Rows from block 2, named by matrix and row number. Rows with one number belong to one neuron. Each number is 128 + 24 x the weight over its row's rms, rounded and kept within 0 to 255. All counts start at 0. Numbers have three digits each. After the name is the row's rms in percent of the matrix's.
# fc1: MLP up (model.blocks.2.mlp.fc1.weight, 576x192), inputs 64-127
# fc2: MLP down (model.blocks.2.mlp.fc2.weight, 192x576, transposed), outputs 64-127
fc1.250 104:111125126128101137135135100103109127113159151094159109142160109125145086188115120111089110143072157139134149127124136172133128099129095113107086158134150177133153156139114102132170128089109087
fc1.251 113:106131105174161136135105116102155104150092134143140153109144160136119147146101148134142117068108176120124122145097164137134102123073133073166148112114133168102134135131120126125111144121117140
fc1.252 105:108164114128114174135171115104140147122139119136151119165131109125117097137134150096130125110074107169135133124112094126094136164187099156119145132128171115182093175124140150124130108140140139
fc1.253 106:112110119181136148126104123149099138132153135078109150086150173123177111127100171116169138134099145145162118104134119125126136103129118127160117106153130111153186095113129129177133125120089136
fc1.254 102:121175147122119128122154074111154136121163144158133123087109148128141115140174102095135180124105124171106150148153128102130128115106108109094124130149151121135143119160164104142094099111107087
fc1.255 107:109144130157149116104157082141132101108159078118125122130134121093168130112114149149175127147188125162128133099111121134130163095131074117131130119110139094138147131172163149135153117125147094
fc1.256 103:115149133131093122103146127137096155192109142125091119114169146154133076092137165100116192158115148158122130093147110169123091130136117156142116126135145156105109141153137077119139159136127094
fc1.257 101:118131083111082116113155107105117120176110108133140175091183142158131134124134145130110134151073105159132157129126113119120096165125114110101120152202159100122176159104126133169172146112138131
fc1.258 103:102180067126130146121138171164061106143118124110146132133140127127142144145122159113169132146086148123115121142144125155105128141103182104109162134103103143114125092186108116117134146107110122
fc1.259 086:122182118090152145106151141163169089132153132084108087160087099152136114169127146135116130122112161138117131155132121116131120151129133145106113132093114133173134148109112173103105134137140114
fc1.260 078:068096143100133126137154117163059134139147141133113153122143160146110147121143125123158113146124104114117129138153140174106138104142134128187128090189120100108158096131145128122153173167118141
fc1.261 098:151123081126181160090119126105141121139110134117154131117114142161130123147110148131145151144128137129096155099148116120119132068148131142135125111195128098104165105142135138124119148144086131
fc1.262 086:159133147096134115107161110107130140096162153142090118177116158123170120099154157152161113174127128130119079143104125147138135095153129091128129132146136121096098086138130158132143111130158163
fc1.263 116:133078098127128102110129119179109128139131130177150118144132143128139117124135167162147120089146096132155169145160109157107139135142119166170110166123149111149145167129138150128131137158128148
fc1.264 095:128118161138126099122191143195190157150147111085122146137136107119123133122139130120108102095140132152110086124157164087106140165120126179108142113157133176115129129127155120151123150155083132
fc1.265 109:137088112122149187158157128131144121156108146174088128098133147083139132114171124133140152114164117114115140122115157147150114184138088096104116101119125106149139161164103199161123131157085128
fc1.266 100:169148104102160125143158176106076145145101137113114105138117140126101153148102111138130156157141081155143135149127204155072179127138142112121092151155092160172166130145139132133117151128101120
fc1.267 097:123137145105154172131136099137112181135163125151110126155133128081107160124146112152190107144131145112088140153133148156133173095149069144093081123167152126138132135133099115103112116130128104
fc1.268 102:165131127153147086113130174064111088124130167142143166125124146156116109153117125155169094137142123108114159137110135136134127112146103101108146164116128107135149134177141122111144142153104124
fc1.269 099:177134113110105100091108124125139136105121141147126114107135087133180123163162194136108132077115142129089142114146115151124144114117158124111126117126108131121104153101159110134152161115128117
fc1.270 097:126082130124126127117121175144088118169127136110103147118139152124104121146131195140096169147078121122101110135151104185125124171135120139112103116149107106151150130121172171121135133091165143
fc1.271 089:141119083158089147137153099142142118121100104110155129155117118144117154126114108113133146154131125158133166136148127127149154111148098128111107127117135139106161139141159137119154135153104140
fc1.272 105:124152095083138156168166165170106131097165099133118147176112117112109136163165121128122180158133095172107149135125160144131153122139141136150143123147131151117093161172129132126091133145144132
fc1.273 088:147155148106121148054101111142120176129129158173141113105108125126109086152144126104181149089119124162144130096127120063131133082143138133122157130138157169165145174131148144156119152144074119
fc1.274 099:122139164134095170134165146142156109112112157153110158142159100120176117123135138138137092099137148117160142120150092093121117141183123139160167131104133157135138114108154137137145114156142168
fc1.275 105:125131139101166122120146099113201129108107112112112164122138092144176149148108144134133121156138107118072101111174110112168129145119121102121163130148146150130110141125141105163089126128106162
fc1.276 100:122159132124167111109097086142138086127203123164132146107136152102149101133101130129144141096116157133145111110134146124168154093138130157133111143163138134134110133142142103095108120113114123
fc1.277 088:118103134107143129143164144134149098145176126113131145142103112092148111162130137108139144142108146104129177125125138133151125128154129107120124089117108097115139118160136158131144139134179137
fc1.278 102:138157155100126106135099122114129147154133165165158150137147133140139123124104119105112172098099122119119149118113111142140112142104152151114124145130156150175125159129158133095068125083156136
fc1.279 091:103144154154154134148124152061105101085180103132136124138153117147112111136150148153098128158132157123146155167164101103091141077145090122144138139157133086165133169140117128167137146122089116
fc1.280 108:145141101172114119154114133151141129142108103094165135150135126188105157147107128107134132154139131096160141132175160148122152133124106112128132073134144147099156162107148122110130145116095133
fc1.281 106:155118160146132139103126135107158172195096127159110115122144115153144150086149118129161124104136119129112119119113094165170143143131094128104132120173113122129100133133169069115109168114103118
fc1.282 083:127167128132089166106148084143133154107133094166090130102204134098111118053158142092120120118118144131134152134119145073183137110114128127138130149133167111128140124125115103147083148128113168
fc1.283 100:165166152099112127154122114112161159133097114113156132099145153135139127177101123067123146147132103119111137144134149152100149145133109146137075120112131117109190117158164149136105162107120132
fc1.284 108:189148125150070131056113174097116116162105133166111123138137132154148135157150136094135148123158174159130167152136129155155123082154114176146152123130156109107130161145116149130137184107150131
fc1.285 101:119143150130112105166107127114125071130128130130143131132108136149126135137142121154135161091155106135132128090115133128142090165088143132162131114116132129117140113107144160099103201097144136
fc1.286 110:120127111142106141114115118114113134122133147123189131157137125131126111156125111093143127164081108143089184140132138180132141086133102103126106125129130145104179131123120103109175107118108107
fc1.287 091:138142081111162108082162101114101121122157137115128125088125193165164090148147135157143131178101124144108131133098120100156152136161104136145108128130124115105107128134132099153120138131098146
fc1.288 104:178142120148166131169135121183076133141159120119100122109100127143129188067085149094121122130130143127134122143136193094118143137120172151087108123133135165122129098128152147092114130150120183
fc1.289 093:164105131129080154124138108109162158108171178121118150158114145117120146095092158159169127103145160150138106133077131126169125127114140127153076116147152141152128167118152083111104102117186141
fc1.290 099:154172131147192168113151171110149142093123173125111174145094164086147131128135128144163130127190158136151150146141139111116160129153167123128119143118150125146148157164119118156137120135119107
fc1.291 111:172155104115097111104132126117110146129154119152115118122138134161178092129132151079116142138142124102164114158130133073171126112115139129169124158117165159141160124140137158143142135096115164
fc1.292 094:122125096139113131139181140142124185074138144138126155135149116137137084144138126097137145122147134089161115151153136144106144108101150122147129115121109139099091115127141150178116137136122139
fc1.293 101:109098101103164131130140153095120162120113123098106116129120159135107151173155119137154151176139111115152142091129115126100123123142108081095123109130093105150150158114160118127163122106129163
fc1.294 101:116143157139152133119141149155148103159147131126105127140148150124144127118118150116098122081176167099139099122080127091129134174125124113125151104112120105165139103110152107118095141171144145
fc1.295 120:139123138148127103098184168110097167087159186133143122105137127100138119175119164124147107120101120120131132127112101155129125112137144162147111149092153128123110119138126107132130170119157152
fc1.296 113:100140138135121165124159105115138153120136092142124140178131115092104146121104173122145131131093153134132141160149116120100104122144108103107151137135179085176107138133091173156169083143106108
fc2.250 098:117147111116160097182117119162105117128130123143110134114137130089122181151160133143144124144147096187150075174137118094134143142142160139140143174129144140103111104172125156156131104083156147
fc2.251 099:075093124098138116120114115114124125111103184167115101119175102147119156164165102176137119129147124124157088126117106128140167132158154165094102147138153117158126132140147145109103108133096137
fc2.252 097:131111120119141117097129116105095151158141135149117112115122129071100159118095166148132130160127103119128205091146118129082139113119130143106158144133149072092094154125138125127150136150081184
fc2.253 109:156090140119119116149108164148110114119126149153110108133126136134074120110158127135117129116122152122062118139142125088119076157112117111106118130133123126125083156096113186098121131124129091
fc2.254 108:131155093177097128149168143130129089137117145131125107140108141124116111156111119127124109092134144157103131114140116157115139094113158144194137103138129160093065146117169101125159166101148191
fc2.255 111:113121155151147161176188133123136120166108139126153129120108105127129107146158117120116129118116116144099120157100133089124135140127088083086118110138111153155171130116151170113130144104136172
fc2.256 120:194169176103151138136044109076170149121132140076138138154128141103174141174119130095168139161134106109109108127124129137120154117139138137160144094139106117110141120139122128113162115132149131
fc2.257 106:129104110155137174144131150152116185165115154129089150112131163097083134145155141132164108046148091143068128133178140105102097168145111135140150143095146137163118146139130131105118146103107118
fc2.258 087:148112149121098175166100141154092127131122157152115126135108120146132100076115132130110135104114107094157095140112142136105128133152142151156095132125120162173122116105189183119121162094159091
fc2.259 078:099074059179092141112080129143133132160123112130125143129134128135126090107162145112128114165126144097114143148120123130131104146125163138140133143119161102132136133122101137121161101122126093
fc2.260 084:132090081134120153145125163091139135120122145109121172133124139128123185101079139167132106081104106137119089122141145124123130104186104114161135083124119118128092163091096104138150129127152156
fc2.261 103:150139133147119151132093166165137179115128119135085138160114109129074113165135142135134071102065138133127125144156116122141140148116109113090097117134147145142133126126144077095090153109147127
fc2.262 093:124137107122133134105088126167130152098113114120139117161122115119116160126108080122136150108148148089147144127120130144164137152111126133130135167192113074142145140123118150099116120105151152
fc2.263 107:124097154125112152177133099150123126143110141137089148072134104115081176144110069149135149095148118175117145125139088142134155154135137109144157110169157113135118151162113108177121145108137130
fc2.264 091:147140114131148117120079133119111123114076134121159101119165105121125127135100135127159148157158157093157104145121133153140128126137109113112104168115151120131122138137165096118104111097141124
fc2.265 093:144124103117132136137101123115141155132130114122105150098147135132107135115084177138109094116151104128179105133194132095123130169159144142147153113102109167114109114146113123123115102109125155
fc2.266 094:118142142175139151118130109161141101139075152144134138117143116156194143104121088100165148139114141113099149117117123122142112170124147182165161134141112123074112130111123136090146106111077113
fc2.267 104:160127142133118128076131097119141130108146097114106174128154139142154096096114133131131156088122111147108134129130140091153122164137137111130165148123080107173172105142152150153131127135115132
fc2.268 102:100082132164131073137138144162122137144115178121131102123073123131107144132126142141123135119123111123124132104112190053166150140136177175147113095145167108079147122138096133115138140088150162
fc2.269 095:110137135165144151191067131093154137149125126148099097139129100097096087158110121125174117146125147112082104131103100160131121154141127112099138129070130156162171104107124135089128157119159101
fc2.270 105:114163109124117161117119156114115115141117140093158169124123114136133082119134084128136094109154097088077129121105141105111126131145159121154157130146087162139144114126098143143147103117109107
fc2.271 097:090115141134126088118097140152112169102132168114077120157066120108142121123144148130173106126160112143091083126112132115109122161199136127155131140129177092136118089140107170095126088111132149
fc2.272 105:137139085144123163176095143105152111124148085137098124140082156184120106147150133153086147103155106121111156164146103148129078116096135150146097122173159108112109126102144121113130154105119163
fc2.273 106:179188160173121116134132148114151171094153134122130136178143132159128152146103129101101152123158133099153128149108106128146176171107146121170132106137086120112110139091149135152148145112142109
fc2.274 094:113127072084131133072048139135108151160163140121162113133139130126128133107152112122119086162131123127076115145098136123141108112111188122087132145133144118124129154137086104139106120152125114
fc2.275 111:114136151159131137132139151149151095095138085147152123133161142105130108154093176117141094119081176112129139143204108110109074140139097125121098118122165113136085093106105103128137132156147125
fc2.276 102:128160137122127128124156145118165175098112107129136138152114123165132142094133118146116126114136116136163097100160148132150176175142153136171127108145064105133097144166130166162112127106163119
fc2.277 079:098116102154120119140085112080128125102114150118123113135095106175184099119108161115130125104132153136146126072113148112091129107104116143148133081181132148138147115106141129144114108112105126
fc2.278 096:120139146156096136096105121097124077104126150152130162155106101152126133143115115104081124127139113093117146081123110128101186111076129142123143160135089153106110136112121116106183140170124189
fc2.279 092:151117109173163137097130143119132136145130143141149127162155183079169160137095164157098162154129093121137118109133103123127118099104111166106129149130106085099146141143126138124113132125163149
fc2.280 102:175132125139146137157150141118177129127106108122104128142084144157125118141104139114132123115161096126125109133174153119145097158144144119124117138131174103122125121123089114109131097169130165
fc2.281 102:148128152106150146123116092133138116101157140092154119146132168106163157187118141117125137142110140101152123112159178110152128138100147142121128114131087147125174129134104144150108098127125114
fc2.282 098:140165136159138135129141149120181180112127080138125135155099103171136149107114109156156101156149103107176144165128119161184173147137154127117144130125089132136138143150123144143146090102168145
fc2.283 106:128147148119121142137112159171137140112088121123167117136118123128147136145145109101148090146156147144132123095105123141147138093118116125125152099148133131122147122142130170090159060073144128
fc2.284 105:056117128106113146138120098088170152134093120117128104097101082145116116124138141135107089148110108139109140153110120121135140132125143120144106120103110109123169095115112134092123150149121181
fc2.285 102:106133114118169124111105100106117107091104166166121120097154161121123172123116116122130159148150098080094140115068068140146147128097118149116174175123095120084140161122127113104123175100117149
fc2.286 108:127146111126096096149131120136125168136115132115113143120119112112082140124160132153170143164158113152131115158142135096129141133107159130122156164100151111112081091181142156106112107095085183
fc2.287 089:142163146171130129144109150145116128112083164115114109167159101133098133144127082101138146083117155135150130124161166120132127145096137118127108110137113114109109094114145154102109109102150214
fc2.288 103:173110085176106181098105098105128122126094139117107113131124152121127139157157132131112143134131100096125147131130102144122112141120149106146111143171129121164159105120148104192112165132127101
fc2.289 095:143128133080089108173106160159125117119069165139133137135117141126146134208149107091119123098121107129128138131120135131118128101127134059106187157116103088101107121178129137120130113156129101
fc2.290 099:130122150123109148143121091175152138166083101139197104111152157124140093157143120123106120145140134137118091123140112159124141107129153102142153140127103066104145140156088120132105168066128092
fc2.291 118:186147120149107119126126121124098134140172138133093155140164124114106118111159111107166117131140061150131137193112113117176090132125133109143127090136131156115119127132113077109134129163071140
fc2.292 097:140152153122171091070143076173161160142135151154143109150102114130168114127159136124140100097117121129120164138108124137169101090135150101160176148106125123154115144141133110099086163128133141
fc2.293 094:115082123150139121107134102101130121132080136121106105118096082156133119144119154156140124116091112099123119137130116136170181154123112126107100099142114168176123154099114137159135112118068117
fc2.294 106:160152133090120097122099114112145136153135168123106117156138144140089110132156132152162117172145121141141099142144187120157156142127156115129127182114116140079067098204095131108106117100102140
fc2.295 111:181159122101074142142124146098133107157118155115088110124119140099143126116137135102125094151160093103111132119149134126091172108127142122091110126152161092145146137129140145099147130150095154
fc2.296 106:149130138132153104105106143119093097101111121144162147147144142078143171141087104135120137122096125116157129092135132097106130143088107108118181161158078083113137127125120127104103144132109111